From a checkpoint of a small contrastive image-text model: batches of 128.
Rows from block 17 of the image encoder of a small contrastive image-text model, named by matrix and row number. Rows with one number belong to one channel. Each number is 128 + 32 x the weight over its row's rms, rounded and kept within 0 to 255. All counts start at 0. Numbers have three digits each. After the name is the row's rms in percent of the matrix's.
After each channel's rows are labels from the 100 images, of 14976, where the channel reaches its highest value: "top examples" is what is common among them. Only what is clearly more common there than usual is listed. The data: flat shapes of many kinds, plain or patterned, on busy backdrops. In brackets: how many of the 100, against the usual share in percent.
# conv1: bottleneck pointwise conv (encoder.blocks.18.conv1.weight, 64x224x1x1), inputs 0-223
# conv2: growth 3x3 conv (encoder.blocks.18.conv2.weight, 16x64x3x3, transposed, each kernel summed), outputs 0-15

conv1.48 100:102096143138145129096100089122083115120152142142191116140177093087148138107118083115092164051215129126134129121115097159167164132122172118124095177173144110103134120198133159122136141125045198159060121125137128093114071115125129144126085137116097100154099070119138101120144162125071149081112173133142110123104145169187124089114080155094119089146130054107146147145158142113129200118147120128110076132113143142108127165140114140131113162124160117200140132100114092150114099114064117095146096122109078052098059134129137126061175152139109163111081104104100167168128089179213135089175105159164170132148137151137164173086111125159106200161143159103189128120165175112128080129132
conv2.48 079:092100122130172127142160106149041137137115083147
top examples: orange shape (63 vs 22.3); count: five (51 vs 18.1); ring (48 vs 14.1); blue shape (48 vs 22.4)

conv1.52 102:107162160110140134202128132145095146189147164117151185061155102137110138126126180177133041149077109130098142105073174123126114107149186159067089095151109162098186112106149106134132191184120102138125062149198151099128164125118128123081141095161137158126149167187149131038105121094085150170095125114086126123150149130125079186157072093166118149154125127126126117099125120091174114184087104142168139129112100151111116090093054092181121122163121136101116135144115145110141167141182123164132099166105096151140105171162068144119157133107107133191095133166189119114123094156106194132127130198137126172099159122138116152138126107169104112079156091122074119158082146181158087101156
conv2.52 082:120146167169084051121140115116178139134088140124
top examples: red shape (85 vs 21.7); count: five (48 vs 18.1)

conv1.61 094:169100152086070123104143161126203145094092145138126049119033153148120075101087138146085172161132166112088120142122103141061140155122153124186077082136088129166140094116113109140171084081208101160120167094047140167117101169150137160138144128104114112122115086156147148119143133105116102141151135096087159139100155159130147085149165113113085110146097145167136138121114152164125175140098094174147176138118134080137161148125155142142132189156115098125113078070124112070111119142124080074110133139080140114094125079153157119080115122134129139112166100061074141175121136121109135195204177152123145171142163157128148116105175086182121096158152103044143096080125082165135125083101
conv2.61 133:093110061158120159125117147135201139160160146123
top examples: green shape (96 vs 22.6); count: five (50 vs 18.1)

conv1.59 115:137078156188141170119154087168182154101142126147132117150069080108072113115131162136111161128141105100141115174166133164112121130127144163084124137116078146140100108172131146090151133090162121202095169185167152118142091095142122161165108206139105154116151160076079132101109125138148098079110133092137131188101092174127137115124087099111216086137152123109121148122157134119059135118162161090070136128110181092186182093112173113153120151103213128099137138097084105120105154146109179079114044162208127141119164098108096143120096151202120169124156146093127131118138166133157135081102122117133147138112120116085110115115130095062137111054174149117123155070117171092073173146161
conv2.59 078:155187189128114094162181135129124088144102153120
top examples: red shape (60 vs 21.7); flower (43 vs 13.5)

conv1.24 107:129112136095110142165118138105083096145077123149101104135195155112139113145131149171153137121064123101111130130092087161149140115139113070120091144140150151078074147106078102113109141143091182144133121133133132126064153072113116140117113126108144140159077124230101138128096108032127164121110134104100128061139135125135116109147135168175054097109121174109081197122125180131113125125085116109140082142118108066200168122146136110114131091108106133127138092105146156126123134136140120108077137079150082117131126255149161131143252140172178160112135144099106138115112141095131142102140164118148139148143097142113142117127156157114117221114127124129097169128126110101102227120133
conv2.24 048:110195141171177157147146121118066138119133147095
top examples: blue shape (75 vs 22.4); count: five (50 vs 18.1)

conv1.28 107:137173122111167164142127162120114104146189137141132165073135152117123140141170175126170115135090125116107147120133156169140126141167130134111073123092065093131061151137137125088156140151094076183118128132158110106137108081160153164123151144183132120165109139122099082175119144137123112170104146168137141160148125088128120131141098129089149064134141097096155078192101113125062145118100163108088153063155086129123096142159157120125119077094128157086099179166217023160130150102106117151108091126133094087142141096116161067102160131172058162134114110188083095142104171104114083231100183111136110144108168145092120104084208086179151154131099143112120129073108157102152092170136
conv2.28 121:179138127145145155102173176093145125129139130204
top examples: red shape (63 vs 21.7); flower (61 vs 13.5); largest shape: flower (33 vs 3.7); its colour: red (32 vs 8.2)

conv1.25 103:103096147109120106132173137126175155110094133066114103146184182149121130126120089174036146111117059173135083149112050207164107072137142128179159190133111141142119159128109112131114127110106205183148161115160135129128122135116085152107100159119126086112091148122129159122115142058110163114089113124148127103131188161151071130142096106141101117148118148151113125112115136073088231136089144123137104158128141090118145166125110138123106115105162133147129088141171148154137118106100170125072135105184128118158133071126050118146151102108165078143095128074135095102147255112155183127125137091133105118160133133106108120127142108157137113067082153107101203146122150167122117146112
conv2.25 090:193148104070117104095115096114125118091079117101
top examples: flower (47 vs 13.5); teal shape (46 vs 22.4)

conv1.45 094:124197121089145099113083083159140173189165178146164139107116108089144133107155174155132075119129082064126100109114168175134139141107106136077085081103140121102172191083151098103133127178154145142154138097137137154057171066138157130076144150127111085155153139101132078119100101091081081153090137117141173089110105144164169129144145108151116103129086165058075104165117171124119173116086129154151080142095136117113130146101119146138151087118079208138122089097166147137079132172131136075155121136116097133094081059099120118133158107088132056187115162075179165115122113143113158153132094158151140173091154179137170183091134132161131112133164124124126089104130031145173132084153
conv2.45 080:096109202195098147120153154117159131096143133138
top examples: red shape (54 vs 21.7); gear (42 vs 14); ring (38 vs 14.1); its colour: red (25 vs 8.2)

conv1.1 102:153073123104150080069088156133179180169127204159189073172119124090105078153139072109128194075140149107164110104165100145158083120094110161150161135162151140162106166106099114122110099113143189154102160111122178149148073115128083132154171077099151121172151113157181106078163162090123150089121157175092161075094134161126146155175125122151149169105108111079111099144124146124131170140180102111132152107133123129134096119125113127178151156092172072172115104164110092158170115152140147122140133123118131121111077131073145184122140142112136141134148135144112095137107199132120118106103085113164126074072087115124085138131044114142089115130088124053063163115066193118121141208167
conv2.1 134:219111096125080095152116135120121112110087127112
top examples: orange shape (49 vs 22.3); star (34 vs 13.8)

conv1.14 098:132156128136141138116135107124168131079089089128088108160119156187123129088130084148070111109108076118090133127151107169103181095162121052141163139144151176118136158112030146151202094092141179149102112092088131116070111061128097145078086160195107094129122049192140117147152094068096155084066131097158117167101114141113133136108163197164083103152139130134123130096128150144125246128137126113109131107129151112181129166119151146154145173128094099189124135138074145129125109082102080119125154152126103117109157116097150114105141156095066095096105168190144143121104119175135134085124140135129182071095130124161114164093119129128138171143159193154119144184141166098145108126071
conv2.14 085:141147151140174180131139136110162150048097128156
top examples: orange shape (64 vs 22.3); gear (56 vs 14); ring (50 vs 14.1); count: five (47 vs 18.1)

conv1.38 108:078135103062155132105111108162149175106074147115103146098133115165074120077126130133073124098034079173141098110123099167099113128119086159187150142148085168131148171112117075123143104098123168188134094112151156170122134143114111147082059098084068091071127153141082160084157155151143101083084101072080130132105132162207140133210128100088077074139107110138160142152099118144136080110141114150122125104162081086159142130139117168127086184091152089160131172150079125177151136133118172175101129101124118131124114133107163103159181150106114109141110113087097101184217088120151129182129124127129096171171099120107137112134115154177096093173179121110142106130148130184130131107185
conv2.38 080:117144076091099119123056073156131136123154115095
top examples: green shape (86 vs 22.6); its colour: green (32 vs 8.4)

conv1.63 108:139096074132134083092130100166115152159132138120160127132109146140089109138144090073121098097159086139123077093150145138123109166173146099123136108118134149120120179220134156196140134180123115098097126113177132119104112112112118165105187150129140081129113096194125118119106044167100149121106066165039079196105151123215124092155087127064170117118101104198129136130137132095107119126155081134139163154110137123156126110170078139135136133124152122136122083134148082116146111090067146084145078152169089138117159140142106189084146163185132191089134124141073113163103162131120190104142169144101140154148134156108134150102099109136081139086110093095121172128125215183163101128212
conv2.63 072:170168156084129119133111156161102145162196147158
top examples: red shape (52 vs 21.7); tee (32 vs 14.2)

conv1.18 096:149033059169117082140126151077134087083146090116124113161120142126080105147127064166075131123136119160143154189134103122072145130125189097221189162200145126120097140163128147142119138115088154159126173114163145138180127111185076171086106124104109103110128084118116147120134146100184093134113146156152165043089111084141141183109123107119101122130115125115103182131123109110125100115125109135103136176088113126078130072084158165132125097128089135098157147143145181182164093135099154153077104111125134071112129127091129133109148076063173111139083116057146154136172173138107154135168137122150113162174122147121165107107100080143121184111106114116126175172100092161205065153100
conv2.18 112:138125081051133103111083107090078131103116117129
top examples: black shape (99 vs 22.2); its colour: black (37 vs 8.4)

conv1.54 097:158131158144096155132207149073092023139099127196092141144106155115146109126144140139097138148160095139138149139141099098131120122168165101146111156105130102131112075123138142116085146156100132178128130145092059149164162137110106104168151164122140102151155118070175074142127116189141155133165128114126098149088143124087127095056158029140136105123120131151134125141119140120153103127108172105105135121083123133138159169148081118157118129081132108128118128089133130091125151153112107033173105195142148130125118047041059110089162134141109116144082109112115134206107164192075143158159054175080130129120216173144140157132143076156161099125129076153129107077134109109141123170116
conv2.54 076:102095138183114105143115128166162093150052142124
top examples: blue shape (78 vs 22.4); count: five (42 vs 18.1)

conv1.46 092:151091043141176081132120155127131170143151121153158181074152068127111147146107124149135025135095076159190121110153113130141087182132105114177136156188150146094143122131152139172135145115152138125105092137128172159163089181136093165035116102120136135132138088162125155011135098147114137124094155129162141139061169122139154177137132141095127131134135081135139139126143105124136152141135142143100129090155118133121118151152163123089164126159082129144119103055128101102130103100149068194101113122080153066077134123101086137111208147099111161112092138131129118187065171156141134158181175119088108150178126153147163145097125149154123082068154110147074141143087133176160097073092
conv2.46 100:082144147112125055120098107126163135084183116141
top examples: pink shape (67 vs 21.8); count: five (53 vs 18.1); green shape (47 vs 22.6)

conv1.31 096:115117057178125048095044133089147097127135119137116065107167131089107043141184073158142087080112136181167108151157149107132128132113219135215117160167170064104127115172143155072171111110082119152126179077132166109116170075176102158084115139144103108165120105181121119116108123096100133109108135182149099172065166100111113166119115122119110149125170122105141106156141161120131172167115150160131126084146138124150114113130076139103107159137182153146126155139126107173147102152140166135121103150175138115134157143178164122108166124122138127139130094136118099189147142097089160166120116095110108128106167132063113168132138078147117119111126059108076100050026132140140115122155
conv2.31 101:181139109060141075127133138105078154132104143157
top examples: black shape (77 vs 22.2)

conv1.6 108:088146126117152175130134132149130156067111103100121144105127135147150152107080124102071148170082163152126147145120127127117086066118095209143145116102125167185108102093148121145138094065169131110097097196135080148186057184133184127128097122092092111112118177134080087116053115112125124130157087160171096104122095176123125097151100123109107143100093142091108207077198129140080120103143125147176094162083118147177128125105162115087101079143130127124146134142099158139079147149130130130089131120165080099131113152169128148107134117103134110213157105131159127147109118135171159083107089094113148209103102105122133173142147072113119122104109159141121121159148112145115212115255
conv2.6 083:053138094152172175152146087122095147152130142133
top examples: orange shape (71 vs 22.3); pink shape (47 vs 21.8); count: five (41 vs 18.1)

conv1.44 092:134083151123072108107173123124163135098098144112090064142074108114098151130107149149123154170101175124096099154172139138104142166086140142147122096163079102175158118120171151153142096074156138201118122086104163159093112109120144138131125126136116131149147077145179125173125140133171151110116114152206124109114176147108131070181132075070114132101088132134148080144152161088180175153098172151112137109147128115089156106141119168167133118112131122158124087126156075118139167145138064078086105103105135137125124164133203153113137116182115124114122073101120103179089132109134067247200182112054176134142169142130143143126066040144118134153112110122120065081095104125159095077146
conv2.44 116:120126075122125111114126134171206120169186133130
top examples: green shape (52 vs 22.6); red shape (45 vs 21.7); count: five (42 vs 18.1); frame (34 vs 13.8)

conv1.39 094:128127096133195122108111140102131111166083112175111151080099101194050092119167164160100017113115076126120116133133112187063137157143149110175115197169101136129129126133128126140107110134130161153158142081113142147157133116127117186012137111170131108155171122143162134080138125193154151107114146172118104142089111147147169171124095124081128119189188143159107142120145124092146097159139114140184091101127084127108140140106116162148092120143125112094120127128093119103133112153119103174110156093109135119162115076114083108100145081196140159124133087094139089163101141113125145143154142089079087181170153180129145155149142138165102105076114063147101106123104071209181056104182
conv2.39 125:082147130131124033140081132150153140093127130134
top examples: pink shape (70 vs 21.8); count: five (52 vs 18.1); black shape (46 vs 22.2); bar (33 vs 13.9)

conv1.35 111:078197174099100146162143150132112144079138093087099153145152151168168157119113181129164138151129196130122085066117108141135088175134153189140147166122122111222122139150197140177165174101095115202145088169150091130139100122132198154174102157096132057158114150110139102139101085110106172153106114131168139112143125070095089106100146112086155083151143134153083127126135150172070107165112118092068162190137151115108148076141105104120126100102139084101130143167168090151126115088084133119094107168102099134089082119088165169079114080107189093140083088161088081120125158094137208140129171082108142122125114107107103124105101062111167061126146127126102137107103152150111129142127
conv2.35 091:197148133066128112065131127103111092117109129148
top examples: orange shape (59 vs 22.3); brown shape (49 vs 22.3); star (41 vs 13.8); its colour: orange (25 vs 8.6)

conv1.53 091:164074076094144077055142096090122134138138155154105094124156111098097088153134028132115109108105081157195081151135105135137108148098161167125148141167146122090155160102097091149073093140122149153130147097142193044152132089093122147098124139164190151176132124136155136099134129113116205146168175145110090084121136135091191129134147136148139167141095108103120117128122158139151154184102134089143114083096108145097114140113132134166186153133096119114113082134136071127099171156110096113139161154105121209063141143131108135076165118151095123116065098095087130130108103165092148191191116181088172117108172157170136103136192107196072125140162123112120116154108113165124113052076
conv2.53 115:110118146055116134105107127142056118131176129165
top examples: red shape (57 vs 21.7); ring (52 vs 14.1); frame (51 vs 13.8); count: five (39 vs 18.1)

conv1.7 101:129115114134162119109111118112172161107148108103079102094115115137096119112114122144094100089128082146133080149147102184135100088125102143150106099146125122173147134122158129165114101082146120107121082117078154159142144114112119150123115100112126162103164134164154055094133156168115098161129191189182141162129021156255155073136120076070116134129113181065088102109158171123134112078139118098126116156119107129124103152082131138112154131156118107107109160155113141151097139139153142117148081129160094153082095087072164194150130120107156090151128112145052144210134144156173122162095118106141105171110114167092176210122096080089131198122128115125148123126171110181105092178197
conv2.7 074:087159112096105161165152119143207113088106132129
top examples: green shape (61 vs 22.6); count: five (43 vs 18.1)

conv1.36 094:113117067093129111073120148115161149114059100124098131142104126134067103128115114078105168108080113131142062148127141133059116149121092127106176093081081181124119131106081131161127149104125150125149143116113104184185121115142093106122089115145100116161109157046160115072159096156104095123067128098105126140154096109159110106124111105123137138126132106126159104132140140121117093151085135120141110112092103122169150119136073122199058117210173189158089121151075093099119131129126096112155090179146164133167169118115079144110173140160098131197148138144145109187080162155103103135152197156159143167123153154103157145076185144188136179070215083138127198090129128163131161140198
conv2.36 092:103134146119171199168122108158087132171165152131
top examples: pink shape (64 vs 21.8); count: five (43 vs 18.1)